config = dict(
    model='audio frame classifier',
    dataset='short pieces for a synthesised band: melody, chords, bass and drums',
    train_examples=26041,
    gain_aug_db=10,
    n_mels=80,
    hop_length=160,
    input='log_mel',
    spec_augment=False,
    win_length=400,
    num_classes=25,
    output_stride=4,
    arch='tc_resnet',
    norm='batchnorm',
    activation='leaky_relu',
    depths=[3, 6, 3],
    kernel_size=7,
    stem='single',
    widths=[128, 128, 128],
    init='kaiming_normal',
    residual_init='none',
    optimizer='soap',
    beta2=0.99,
    lr=0.0039,
    beta1=0.9,
    shampoo_beta=0.95,
    eps=1e-08,
    precondition_frequency=10,
    max_precond_dim=1024,
    merge_dims=False,
    one_sided=True,
    adamw_lr_other_params=0.0011,
    grad_clip=5.0,
    ema_decay=0.999,
    steps=30500,
    batch_size=128,
    epochs=149.9,
    lr_schedule='wsd',
    decay_fraction=0.3,
    final_lr_fraction=0,
    warmup_steps=910,
    weight_decay=0.009,
    adamw_weight_decay_other_params=0,
)
Rows from block 8 of a small audio frame classifier, named by matrix and row number. Rows with one number belong to one channel. Each number is 128 + 24 x the weight over its row's rms, rounded and kept within 0 to 255. All counts start at 0.
After each channel's rows are labels from the 100 clips, of 14976, where the channel reaches its highest value: "lies over" is the class under the peak. Only what is clearly more common there than usual is listed. The data: short pieces for a synthesised band: melody, chords, bass and drums. In brackets: how many of the 100.
# convs0: first width-7 conv (model.blocks.8.convs.0.weight, 128x128x7, each kernel summed), inputs 0-127
# convs1: second width-7 conv (model.blocks.8.convs.1.weight, 128x128x7, transposed, each kernel summed), outputs 0-127

convs0.94 [144 122 139  88 133  95 127 138 147 136 139 126 128 121 130 196 154  76 100 107 118 141 146 110 124 125 111  61 119 115 165 109 109 162 131 114 143  97 107 143 115 124 147 106 124  85 109 114  80 125 122 127 128 139 151 115 141 115 117 147 154 122 137 113 114 139 132 136 145 167 144 165 142 130 126 104 137 146 157 116  93 134 132  93 103 136 160 154  83 115 156 157 163 125 121 194 156 101 143 130 116 125  94 160 127 123 113 103 143 151 175 146 168 112 159 129  86 130  99 100 147  85 151 118 116 162 135  87]
convs1.94 [107 137 120 102 107  96 129 101 121 124 121 151 133 109 124 165 102 110 104 119 149 171  99  60 132  94 104  63 126 152 102 111 150 121 146 126 129 157 115 123 100 145 104 122 137  63 116  95 102 149 110  98 126 120 142 110 131 120 109 120 168 123 126 136 137 148  85  94  83 162 126 149  93 144  93  71 122 135 137 139 146 144 159  87 104 135  95 131 100 103  89 146 128 149 126 120 109 106 150 128 115 154 101 134 104 140 132 179 124 124 105 101 151 105 101 100 126 139 105 136 137 137 147 133 136 134  72 123]
lies over: F# minor chord (70)

convs0.119 [103  83  98 126 118 140 126 134 125  58 112 148 137 112  72 150 142 123 155 119  99 127 106 114 129 118  92 141 111 152 133 137 114 120 110 118 125 117 137 122 172 129 154 147 123 119 129 133 114 122 114  90  85 127  49 110 116 132 118 143  84 125 138 129 122 138 140 120 111 119 105 102 139 116 111 129 124 147 116 105 139 136  99 107 121 145 121 127 142 160 139  97 147 124 143 126 134 131 147  98 112 170 114  78 102 123 152 109  98 147 102 125 158 161 113  71 187 135 145 180 118  64  95 141 123 107  93  92]
convs1.119 [153 109  84 152 124 104 156  97 183  85 123 121 158 129 143 118 143 155 138  99 124 161 127 165  99 148 149  95  86  74 109 142 118 125 113 152 120 107 133  91 133 119 176 127 130 125 173 155  96 131 148 136 140 110 128 139 121  92 118 149 134 154  93  78 118 115 142 111 143 129 136 130 154 138  97 134 132 117 107 132  99 104 141 102 148 156 169  88 144 176  84 124 140 116 115  95  98 177  98 132 103 175 123 139 135 140 132 124 104 133 147  84 126 109 134 147  89 152 108 152 117 151 143 130 160 148 116 124]
lies over: A# minor chord (35)

convs0.44 [113 115 138 117 119 136 119 110 130 129  89 140 131 114 145 116 160  80 138 109  98 140 129 137 114  90 105 152 142 167  98  88 152 146 124 123 142 105 126 132 128 103 144 133 122 123 150 170 105 158 157 124  97 174 107 114 115 147 104 175  66 139 143 117 127 135 111 163 119 130 132 178 114  87 137 113 143  85 143  86 101 115 123 134 125 153 129 112  97 176 140 100 143  85 142 146 147 106 153 132  86 153 138  87 144 152 163 104 146 163 140  87 126 158 158 103 152 127 183 139 151 123 124 112 123 103  95 108]
convs1.44 [115 135 110 158 105 126 144 118 147 103 100 111 172  71 114 114 141 122 152 140 102  94 139 128 145  99 131 127 126 144 150 109 142 129 140 152  87 144 129 126  83 167 113 104 132 126 156  96 188 166 159 116 116 135 100 133 151 133  95 146 107 187 118  63 171 121 166 160 155 146  99 193 137 113 121 142 122 113 142  76 122 136 140 124 126 118 117 115  99 129 124 112 163  90 108 120 135 140 160 134 129 110 165 147 166 138 127 117 163 137 132 128 111 103 136 117 105 128 128 115 138 172 172 129 153 126 144 133]
lies over: D# major chord (46); G minor chord (35)

convs0.61 [103 115 156 138 100 129 176  89 166 127 140  85 137 109 145 185 119 112 183 142 131 142 128 159 162 117 135 164 139 105 127 130 133 157  72 115 143 120 163 118 111 152  88 156 123 117 112  88 142 153 167  97  98  86 122 138  43 136 123 129 115 157 156 125 135 111  66 152 110 103 114 109 131 135 123 145 117 104 142 137 137 102 166 105 106 137 118 110 154 112 105 104 117  92 142 141  99 140 135 133 145 110 121 139 120 138 105 120 111 135  68 134 132 128 126 154 125 127 150 147 115 105 118 130  98 150 139 129]
convs1.61 [139 117 132 139 108 138 104  94 116 155 115 106 137 134 140 142 184 162 111 168 161 150 132 132 121 137  96 153 118 126 129 141 151 108 120 137  96 142 140 100 151 142 124 152 174  80  93 128 138 147 105 112 114  98  66 134 121 131  98  81 156 148 124 122 115 106 105 124 129  88 138 145 170 129 135 142 115 160 105 104 130 105 118  98  94 125 141  92 108 140 104 112 129  88 131 109 103  96 108 121  80 116 141  96 122 127  96 133 145  95 148 128 123 126 170 158 116 148  59 144 156 190 123  89 116 115 140 121]
lies over: D# major chord (35); E minor chord (29)

convs0.52 [129  90 127 100 118 144   0 109 105  95 122 121  92 101  89 129 141 144 107 137 111 128 132 128 126 126 121 137 110 165 104 148 141 108 141 117 130 135 140 112 117 175 140 114 107 137 120 158 138 137 116 129  92 145 121 114 123 107 102 125 136 148  85 144 122 134 129 135  97 123 105 130 149 137 126 126 133 117 133 104 158 139 124 135 141 138 131 115 117 119 138 142 139 153 141 124 108  99 141 142 154 144 108  59 118 121 122 140 142 121 119 135 157  25 141 145 154 133 111 104 108 112 166 120  99 140 100 152]
convs1.52 [113 168 138 157 157  97 178 110  95 152  97 130 135  73 132 130  98 136  95 116 138 138 132 132 134 128 108  93 151 125 101 136 142 131 132 137  97 125 105 101 167 116 110 134 112 134 119 144  93 128 100 142 113 120 123 143 127 115 120 136 124 102  90 105 109 135 112  96 122 102 137 153  91 141 104 111 111  71 128 109  94 128 132 144 147 114 157 122 105 131 117  87 132  63 150 116 138  87 146  93 123  94 109 122 106 115 199 166 121 154  97 139  78 142  84 120  99 136 167 120 141 143 127 157 129 126  96  90]
lies over: F# minor chord (27)

convs0.101 [100  94 144 158 157 128 128 138 148 136 132 133 109  85  80 129 163 116 114 121 179 144 129 117  96 139 116 133 104 102 165 140 125 143 108 134 123 127 116 141 137  83  83 141 123 119  99  89  98 107 101  94 144 113 127 137 153 127 143 154 117 119 139 159 123 148 139 118  63 130 144  93  96 109 128 100 115 105 130 104 180 139 119 109 139 120 157 115 143 164 142  99 135 130 122 134  70 123 146 119 128 136 127 172  84 127 143  66 139 150 104 101 117  62 103 147 133 142 152 167 129 102 137 124 159  98 101 121]
convs1.101 [118 123 154 145 117 116  94 146 115 136 167 124 132 138 157 103 129 120 132 112 149 133 138 134 132 125 146 118 152 141 173 122 103 137  99 150 123 139 124 153 161 103  69 117 117 117 133 111 121 137 123 133 120  94 138 182 141  94 164 124 134 141 163 140 145 167 135 173 137 179  88 150 124 108 135 130 133 154 157 114 124 123 176 106 145 141 128 206 133  86 147 111 173 151 146 147 137 124 138 126 125 131 111 153 167 126 128 129 139 160 109 154  72 185 121 120 122 146  90 168 144 103 163 175 160 112 132 131]
lies over: B minor chord (26)

convs0.9 [ 99 146 125 101 161 192  52 125 143 127 134 130 168 118 104 122 100  80 100 135 161 124 130 157 134 134 104 144 121 163 134 139 178 170 110 100 124 149 134 148 115 148 109 138 134 154 104 154 152 105 155 123 141 138 159 136 109 144 138 138 113 123 114 132 128 158 113 106 122 130  99 116 173  98 126 138 123 119 139  94 122 146 135 112 109 158  93 155  90 124 133 158 120 148 128 138  93 171 143 135 133 136  99 121 124 139 129  66 150 184 106 122 128  62 133 148 139 121 146 148 102 160 141 147 155 124 162 127]
convs1.9 [102 119 127 112 123  96  79 142 115  72 114 133 142 126 180  96 122 104 120 109 120 147 107 117 159 131 131 111 153 160 124  92 102 109 143  86 123 145 135 109  55  97  89 115 124 161 136 110 130  92 136 108  96 147 113 139  85 135 135 158  99 114 138 135 103 143 128 153  93 119  94 112  93 113 172 135 125 166 124 110 124 107 145  95 116 130  73 142 128 112 132 133 158 122 129 137 112 140 138 138 129 136  97 171 134 104 125 145 101 155 122 126 104 157 145 103 144 111 156 115 106 117 128 106  56  93 161 149]
lies over: B minor chord (29); B major chord (26)

convs0.3 [151 169 140  69 115 102 178 141 128 120 148 163 121 136 143  89 181 113 182 126 104 137  99 129 162 132 102 121 150 190 132 158 150 148 144 117 146 129 109 123 143 111 111 128 148 126 143 136 136 190 113 153 115 157  83 124 115 134 117 153 154 128 118 139 111 129 135 116 135 164 128 115  98 129 123 120 154 124 121 123  84 107 126 144 140 134 134 120 126 116 135  91 143 141 124 111 157 116 126 104 156 132 169 143 137 127  74  99 128 133 125 128 119 177 143 106 186 143 128 140 166  75  71 117 142 121  99 108]
convs1.3 [126 114 131 156 131 127 103 139 138 151 114 161 158 117 172 145 109 137 115 134 109 137  79 153  93 134 130 118 136 160 133 139 131 137 129 117 132 133 140 114  96  69 106 104 156 153 145 137 155  82 155 111 118 101 130 113  81 131 125 112 160 108 124 113 143 141 128 120 149 134 105 181 135 101 165 121 161  89 111 110 106 120 123 142 100 122  80 127  63 147 104 107  97 126 114 208 159 141 137 142 127 147 121 149 114 158 125 124 164 157 151 111 111 119 126 137 115 123 123 137 133 181 141 117 149 199 155 136]
lies over: A# minor chord (25)

convs0.58 [154  99 129 139 114 134 119 113 133 151  96 121 123  98  88 141 159 136 129 151  82 120 124 168 122 130 137 160 125 121 130 156 153 101 132 155  97 104 127 142 122 125 141 165 111 138 143 154 127 132 202  97 105 141 122 111  76 144 154 133 120 186 104 125 119  73 101 117 198 118 117 142 164 139 120 145 127  96 128 143 136 136 142 119 110 104 113 120 169 145 135 130 148 105 111 144 105 150 121  95 153 144 140 102 153 158 123  93 138 112 111  82 123 140 112 131 116 203 112 159 121 127 132  84 133 101 134  96]
convs1.58 [116 118 127 127 111 144 122 132 157  97 119 100 120 106 118  98 148 109 124 150 156 143 158 115 145 124 130 200 136 129 139 131 127 133 126 126  26 124 113 107 111 148 124 130 150 115 137 109 150 138 146 135 121 133 166 118 126 140 134 106 138 161 113 129 150 103 103  88 142 133  96 160 147 139 105 143 122 147  87 113 104 117 142 133 137 114 129 124 124 112 118 174 133 132 132 148 108 121 124  20 183 164 124 127 150 117 137 155  95 116 122  57 127 124  74 122 126 123 131 124 124 133 109 120 118 110 103 117]
lies over: D# major chord (64); E minor chord (35)

convs0.45 [139  69 153 120 132  51 113 137 134 132 115 138  44 138 117 135 101 173  98 146 135 121 118 136  90 146  91 141 121 168 156 128  96 140 125 161 136 123 144 157 119 161  81 142 140 144 143  92 119 127 123 108 116 138 165 129 141 126 127 127 142 108 153 141 119 117 114 140 107 123 118 113  88 131 145 139 134 120 110 107 117 142 101 142 108 120 114 121 151 140 131 131 136 109 123 115 117 146 137 145 134 107 163 164 128 156  90 113 141 130 140 133 108  85 151 131 134 159 107  85 153  38 145 115 170 164 130 105]
convs1.45 [123 131 141  77 158 106 133 165 129 176 121 110  94 118 108 152 169 141 155 135 162 127 130 178 125 123 131 163 147 125 187 143 141 165 120  95 107 128 114 129  71  82 121 126  82 159 134 126 138  94 115 116 118 122 102 109 102 127 123 144 139 150 143 148 101 144 106 136 155 138 160 108 149 123 125 126 131  88 144 136 113 116  91 120  93 137  92  88 137 117 183 161 109 102 115 181 121 111 148 131 144 112 102 150 130 168 191 108 101 133 130 150 136 146 142 140 141 126 126 120 130 123 141 108 137 123 150  79]
lies over: F minor chord (37)

convs0.126 [ 83 170 116 127 130  91 174  97 132  86 110 107 122 138 189  84 137 110 120 162 106 134 117  97 157 139 112 136 102  88 111  99 146 155 101 155 117  74 125  91 136 136 118 141 122 109 150 134 141 186 129 163 128 165 136 117 118 124 112 131 117 141 118 134 128 142 101 143 131 107 150 148 121 173 163 160  95 137 112 108 141 127 114 138 145 118 129  94 109 157 100 112  55 134 139 159 103 135 124 122 117 128 142 135 160 118 133  99 150 123 115 125 127 151 120 156 123 136 106 141 140 177 113 129 126 102 199 109]
convs1.126 [102 116 133 140 118 110 163 115 113 113 120 132 145 101 120  80 118 105 119  87 171 144 125 154 161  86 143 140 112 111 139 137 180 165 156 128 177  97 105 111 127 105 112 122 160  94 126 120 138 155 104 130 107 129 119 125 119 143  88 162 130 148 135 138 130 141 145 109 133 118 150 158 148 133 151 144  54 120 136 153 101 124 103 107 103 134 121  83 121 145  83  98 137 115  90 105 123  89 173 142 120  90 122 109 132 126 114 111 148  99 124 110 141  95 156 178 132  97  86 110 107 142 118 129  91  88 166 123]
lies over: C major chord (30); G minor chord (28)

convs0.98 [116 167 118 123 169  97 126 115  89 111 118 120 148 115 179 141 182  90 164 110 156 133 142  91 162 116 141 113 133  92 146 138 155 146 122  87 115 108 166 119 123 109 133 137 134  99 130 116 170 135 133 137 129 135  86 131 107 103 136  97 104 130 105 137 111 111 156 119 172 113 134 138 176 157 138 126 105 133 116 162  90 120 178  99 164  76 134 107 124 130 138 158 136 148 125 103 158 126 137 147  99  89 153 139  95 155 138  81 102 127 149 135 126 129 133 135 161 116 150 168 160 120  86  97 153 136 107 108]
convs1.98 [163 147 103 157  84 113 110 114 121 145 127 152 146 144 141 118 112 150 120 108  81 127 108 111  74 152 123 121 118 126 160 142 131 119 122 111 126  94 151 114 131  82 140 125 159  95 123 135 108  85 211 100 110 103 105  96 105 132 142 153 146 110  88 133 150 108 135 136  64 154  83 156 139 129 104 114 155  99 128 122 132 158 129 142 132 104 115 141 116 112  96 129 111  98 121 107 121 150 102 111 178 132  97 145 110  94 111 118  97 120 153 112 146 104 153 134  93 106 131 127 120 183 157  97 120 141 131 104]
lies over: C major chord (25)

convs0.112 [ 98 131  99 155 103 156 142 122 133 127 134 139  92 123 176 121 177 180 128 141 121 114 175  80 121 130 130 121 120 145  87 123  92 132 124 120 131 122 121 119 111 127 121 125 107 142 114  95 142 132 118 160 140 120 135 117 121 108 117 115 109 127 113 145 106 118  76 121 169 147 138 146 132 151 130 151 105 179 108 174  94 123 113 141 129 118 136 146  69 137 119 114 162 129  93 125 160 141  79 141 137 103 124 171 140  85 172 160 155  92 128 132 106  84 155  96 169 114  76 130 131 141 154 119 142 176 136 119]
convs1.112 [ 82 123 119 125 115 121 144 150 118 138 155 159 128 131 135  70 129 142 122 136 113 126 129 118 127 124 142 112 139 138 114 164 142 151 118  91 153 109 145 143 130 152 115 149 128 119 179 110  79 139 143 143 106 102 146  94 121 126 102  90 117  88 132 170 108 137 131 114 115 170 141 109 108 161  86 158 100 164 117 131 157 159 170 175  91 163 126  87 129 113 166 157  98 113 104 130 155 115  79 131 109 113 121  92 102 129 159 103  98  77  94 109 146 139 172  93 135 110 103 102 124 117 108 130 129 108 106 118]
lies over: C major chord (53)

convs0.63 [122 138 128 139  92 157  97 108 139 109 121 118 175 149  97  94 116 178 138 132 100 130 156 142  87 139 148 119  71 109 122 144 123 103 120 150 125 119 139 131 119 135 174 140 126 114  80 119 162 159 112 160 100 143 153 117  74 155 133  88 118 127 138 144 121 127  67 116 102 140  86 169 112  90 143 110 141 153 108 117 128 136  96 125 165 126  97 149 132 175 130 136 123 127  97 127  95 102 158 116 119 133 107  95 107  96 135 140 163 107 110 139 157 122 149  91 131 115 120 129 120 107 136 127  79  70 134 128]
convs1.63 [126 104 110 131 143 145 127 132 141 100 129 110 112  99 149 110 177  99  81 131  68 131 136 135 127 111 181 120 145 135 146 121 104 143 101  95 158 137 115 136 105 116  99 130 112 113 123 174 104 160 120 106 165 201 140 154 177  97 126 154  95 152 124 154 118 144 140 150 142 122 119 112 114 125 103  56  85 140  97 117 145 109 153 139 117 120 156 121 153 155 137 119 143 171 107  99 154 142 121 128 104 138 162  77  73  96 123 140 124 135 147 126 123 136 141 130 131 157 125 104 139 157 123 152 133 102 114 116]
lies over: C major chord (33)

convs0.92 [123 140 123 153 155  99 118 146 122 123 130 119 118 118 133 111  90  68 144 121 117 119 118 120 119 147 100 146 140 120  85 145 137 101 117 158 102 143 143 127 135 125  76 127 146 151 109 145 131 174 118 127 143 135  95 124 101 137 148 138  83 124 118 116 120 113 145  96 117 124  98 152 147 153 132 153 116 112 123 115 139 172 114 136 125 135  81 168 166 117 123  93 120 140 120 123 133  97 128 149  98 156  87  52 124 111 151 205 150  96 148 134 165 118 112 119 196 133 131 170 125 105 135 105 136 125 138 177]
convs1.92 [126 128  91 123 101 113 152 139 121 156 136  97 145 131 130 134 134 127 140  90  75 147 108 118  87 162 113  91 124 114 117 192 110 133 112 146 124  90  68 150 117 131 133 127 119 167 137 214  59 126 130 147 140  96 124 143 146 105 163 153  90 147  92 129 112 125 171 135 124 124 110 113 160 128  87  98  86 123 122  92 103 145 148 160 145 134 124 101 143 150  97 102 132 124 139 125 143 108 114 124 130 101 124 139 154 141 133 136  92 138 148 103  97 150 111 132 115 125 133 136 131 124  96  99 118 122  93 147]
lies over: A major chord (65)

convs0.37 [137 163  80  89 118 123 111 138 136  59 103 143 143 126 143 143 131 119 149 114 118 133 169 148 129 118 107 121 125 106  82 117  82 154 145  60 108 116 131 192 116 117 122 112 122 108 197 142 151 117 145 148 116 112 145 133 148 150 113 103 138 125 139 138 114 151 136 159 146 142 128 113 135  88 111 134 114 163 131 165 102 104 117 115 112 130 133  90 112 105  80  93 154 135 128 130 160 150 107 136 144 155  95 145 144 135 151 100 154 134 148 111 120 129 114  77 111 129 167 141 107 137  65 138 132 120 109 115]
convs1.37 [131 162 127 148 134 130 131 121 137 131 131  79 151 140 106 159 119  99 127 119 137 114 183 118 100 139 132 132 137 156 158 127  94 120 132 175 145 105 135 135 109 152 122 134 125 126 143  92 144 148 113 112 101  97 135 116  76  90 127  87 101 101 127 128 101 143 130 145  95 171 112 129 104 102 129 151 160 130 140 144 141 111 102 125 104 155 124 101  96  92 123 132 170 131 178 172 125 162 106 155  82 118 128 184 191 175 147 137 135  90 135 147 112 133 111 106 122 159 118 131 127 125  65 121 118 114 117 151]
lies over: C major chord (71)

convs0.40 [136 124 114  99 162 109 129 153  89 137 121 111 157 168 145 151 126 165 167 143 171 135 154 133 152 128  77 123 129 119 191 152 121 141 135 125 161 106  96 129 144 112  98  90 146  90 121 114 125 122 146 110 148 105 101 123 184 130 102 118 148 147  99 113 161 110 127 162 104 106  83 142 124 115 112 134 121 113 137 121 161 143 118 122 116 104 155 128 143 122 158 153 141 131 147 126 121 131 147 137 124 123 165 152 107 156  97 118 120 125 158 150 102 196 118 127  84 134 120  49  83 123 106 150 150 121 116 131]
convs1.40 [105 149  81 118 142 115 119 153 105 125 103 128 113 131 131 127  99  99 146 149 153 115 132  72 163 122 123 140 116 125 137 101  96  91 131  71 111 138 100  85  99  91 116 108  82 153 133  94 125 111  97  88 121 105  88 120 109 134 120 171 109  92  98 123 123 125 112 112  86 127 111 110 106 147 112 110 130 133 108 149 128 119 127  86 104 127 108 202 116  93 138 122 129 157 120 141  91 132 119  94 102 132 133 108 143 127  85 124  80 110  91 151 108 123 123 128 137 102 113 137 105 129  79 114  76 128 124 123]
lies over: C minor chord (37)

convs0.10 [122 137 109 157 149 110 116 146 157 107 106 159 102 153 134 132 141  87 124  99 147 127 140  82  94 196 133 130 163 103 126 149  99 120  99 178 129  88 101 155 142  92 112 114 122 132 156 170 152 130 144 118 142 105 180 131 113 121 118 141 108 120 145 133  87 139 149 160 101 141  88 103 175 120 125 116 135 117  89 110 143 135 129 139 138 110 143 145 149 146  79 145 131 119 169 143 134 119 133 124 105 153 140 176 193 126 129 127 116 128 147 101  79 121 169 128 111 123 150 147 133 133 112  79 153 102 128 117]
convs1.10 [155 105  97 109 121 129 127 162 138 117 107 115 143 142  90  96 135 150 170 110 140 151 126  81 132 147 152  60 108 127 124 161 124 106 130 114 134  93 110 134 101 163 165 156 115 148 129 144  83 120 138 130 110 111 133 127 105 132 126 140  87 149 129 112  93 160  99 124 101 148 107 124 130 140 142 158  85 135  91  70 124 124 132 133 131 101 129 106 106 122  66 135 140 125 113 137 100 141 116 135 104 130 154 145 158 157 132 151  88 140 139 154  69 122 111 130 129 131 101 116 114 100 118  41 137 107 113 137]
lies over: A major chord (55); A minor chord (38)

convs0.14 [152 137 129 144  86 114 144 123 150 115  95 147 142  96  90 126 122 114 169 100 114 119 130 135 166 113 136 121 103  94 128 104 112 119  91 132 138 135 127 140 175 156 138 102 157 117 158 179 137 184 128 137  98 147  96 111 134 164 118 170 130  99  97 127 125 113 102 119 151 115 109 116 142 125 131 134 133 202 122 126 160 143 136 149 159 131 121 123 152 106 133 104 155 134 126 132 148 105 143 148  94 124 160  70  92  92 114 175 126 147 153 160 171 166 105 117 114 126 131 144  93 121  83 104  99 123 145  99]
convs1.14 [146 110  99 123 116 116 133 146 107  85 127 102 102  99 177  99 122 135 132  91 127 136  88  77 109 108 128 102 106 116  92 132 119 113 106 105 106 100 122  83 100 119 151 108 130 134 121 141 111  98 115 127 127 150 101  99  86 118  85 143 131 145  77 117  98  92  94 104  98 134 149 167 100 149 111 130 125 111  94  90 113 109 173 124 122 147 136 103 123 118  94 135 132 118 123 115  97 183 102 116 102 120 124 104 105 121 138 157  74 100 114 107 121 100 130 134 111  94 123 103  83 160 111  96 116 101 100 120]
lies over: A# minor chord (51)

convs0.67 [160  62 137 148 137 123 142 145 141 133 148 161 132 115  97 104  82 115 148 112 131 117  77  91  66 102 134 145 121  94 115  99 141 127 129 149 127 146 104 117 165 129  69 129 114 149 119 139  81 110 141 192 148  98  97 130 119 134 123 142 125 133 113 124 152  90 136 124 145 117 102 105 186 131 117 130 103 135 111 133 156 101 135  92 107 133 129 132  95 156 146  90 118 132 144 132 171 118 149 109 118 111 123 116 107 126 118 143 138 137  98 126  98 168 130 109 157 143 123 153  65  85 136 144 121 163 115 132]
convs1.67 [173 111 146 142 114 143 127 139 102 170 131 131 110 109 130  73 151 130 133  98 143  94  97 109 133  80  91 142 116 117 141 131 105 185 178 188 138 145 141 148 120 151 140 131 178  85 139 144 124 149 137 140 124 121 141 139 183 166 125 137 132 139 114 124 154 131 168 133  98  92  90 134 156 122  96 161 130 107 132  92 141  94 129  61 152 133 155 144  86 141 163 128 140 101 128 125 140 104 121 115 139 121 140 112 144 123 110 135 100 119 107 153 113 146 151 133  94 101 124 182 118 119 111 110 140 143 138 139]
lies over: B minor chord (40); C minor chord (37)

convs0.80 [186 140 143 168 133 140 139 146  83 137  74 114 125 176 153 108 110 122 138 170 107 132 154  74  85 109  65 122 108 134  87 119 117 146 148 176 163 124 110 157 106 111 153 120 133 132 147 138 141 175 163 153 116 178 127 110 125 155 142 130  76 133 111 138 109 129 155 131  79 159 108 127 141 111 153 133 121 130  94 133 125 103 110 111 145 118 118 136 154 143 137  91 123 158 144 141 166 103 127 131 106 132 136 105 108 126 141 139 119 114 130 147 153 139 144 115 135 130 121  83 148 106 152 157  78 151 141 135]
convs1.80 [116 118 116  93 127 144 131 155  62 122 116 123 123  99 127  97 162 115 123 157 124 143 134  81 116 110 101 132  93 133 100 108 143 157 133 139 180 133  92 106  80 115  98 109  96  84 146 162  94 121  87 131  99  91 115  94 128 113 128 132 116  97 108 124 123 154 166  80  79 117 134 106 128 114 142 104 124 126  95 135 130 114 134 105 123 164 116 134 116 111 155  92 144 107 100 123 161 157 110 119 124 161 145 111  93 121 138 153 116 130 126 158 121 115 133 118  96  83 116 144  98 113  72 106 118 112 132  80]
lies over: C minor chord (81)

convs0.5 [145 116 141 141 116 133 124 100 134 111  92 146 121 154 161 100 103 107 118 122 104 114 111 143 124 110  91 122 130 135 115  94 128 132 144 131 144 159 120 122 130 136 114 129 132  95 169 120  95  79 168 101 111 108 152 126 147 172 159 113  82 120 104 128 112 117 143 123  88  93 111 117 134 134 179  65 188 106 128 135 166  87 134 107 151 136 128  86 119 156  89 143 102 126 102 153 103 175  87 142 159 150 106 125 121 117 135 109 140 103 113 154  97 115 104 141 119 157 181 118  87 100  95 133 136 127 139 114]
convs1.5 [142 123 127 129 182 153 109 165 113 129 157 140 110 132  97 135 135 103 134 140 108 111 113 138 122 116 144 110 137 129 139 136 123 141  93 150 114 164 121 151 137 138 123 138  99 121 147 153 154 118 124 145 131 156 147 137 136 159 144 113  78 107 140 132 122  97 148 127 114  58 143 168 148 111 167  68 131 118 120 114 138  45 167 148 110 152 150 143 149 195 133 124 108 148  99 149 106 193 110 120 164 159 158 117 130 124 133 125 126 112 129 163 107 129 130 181 166 128 140 124 140 124 141 163 150 135 128 102]
lies over: F minor chord (31)

convs0.50 [ 89 114 104 104 151 118 127 141 133 116 133 119 148 108 118 106 109 138  93 116 155 143  87 105 146  95 117 132 112  90 155 123 105 122 119 170 126  77 157 161 174 115 118 135 110 182 128 109 108 150  50 150 106 133 123 131 145 129 102 158 165  66 149 152 127 179 127 126 121 116 124 150 156 121 140 146 101 116 121 127 117 103  73 143 166 130 157 142 149 152  94 156 120 130 164 132 116 145 149 134 102 134 131 123 124 139 119 101 119 125  98  95  97 127 110 142 141 108 108 175 132 124 146 156  94 119  83 121]
convs1.50 [127 113 150 116 128 111 136 133 118  72 105 120 132  93  89  73  62 134 132 102 131 141  97 110 165  87 117 117 116 124 132 132 118 105 168 162 203  94 117 159 123 150 135 153 127 123 126 160  88 125  79 109 115 141 131 108 155 114  51 144 145 151 138 148 125 145 125  99 116 142 127 109 105 128 137 171  92 127 141 161 108 115  83 116 124 117 126 152 120 130  94 121 164 146 127 112 143 127 169 171 138  93 113 113 141 139 131 128 145 124  94 117 149  98 138 130 114 139 118 113 121 138 129 149 124  88 140 146]
lies over: B minor chord (71)

convs0.125 [116 126 147 174 159 113 126  90 102 111 142 126 149  85 172 101  96 124 140 128 130 126 191 139  78  90 141  78 141 138 138 136 150  82 139 158 119 175 107 135  83 183 122  95 113 129 144 141 162 130 120 129 135 145 104  84 160  98 107 123 142 110 125 137 132 111 107 134 116 119 129 129 136 186  93 112 121 142 120 134 130 139 121 101 150 123 129 131 107 144 145 130 139  91 126 131 107 150 133 121 107 143 129 116  95  94 183 105 125 163 126 150 162 137 103  87 110 103 123 155  91 120 112 121 122 123 178 154]
convs1.125 [137 181 113 131 176 107 126 147 119 147 143 119 142 124 139 131 116 150  82 106  88 142  98 141 101 107 160 137 149 153 148 150 121 123 136 124 111 127 154 127 100 134 103 172 155 138 132 155 107  82 129 115 141 154 154 110  94 106 166 187 146 153 138 185  97 137 127 127 120  92 118 131 133 143 154 136  81 172 121 145 143 128 116 164 109 103 107 126 118 135 127 137 126 159 122 106  90 100 134 141 146 190 113 124 161 112 128 100 157  91 173 133 133 103 151  95 139 126 129  85 137 150 100 144 141 117 170 109]
lies over: C# minor chord (58)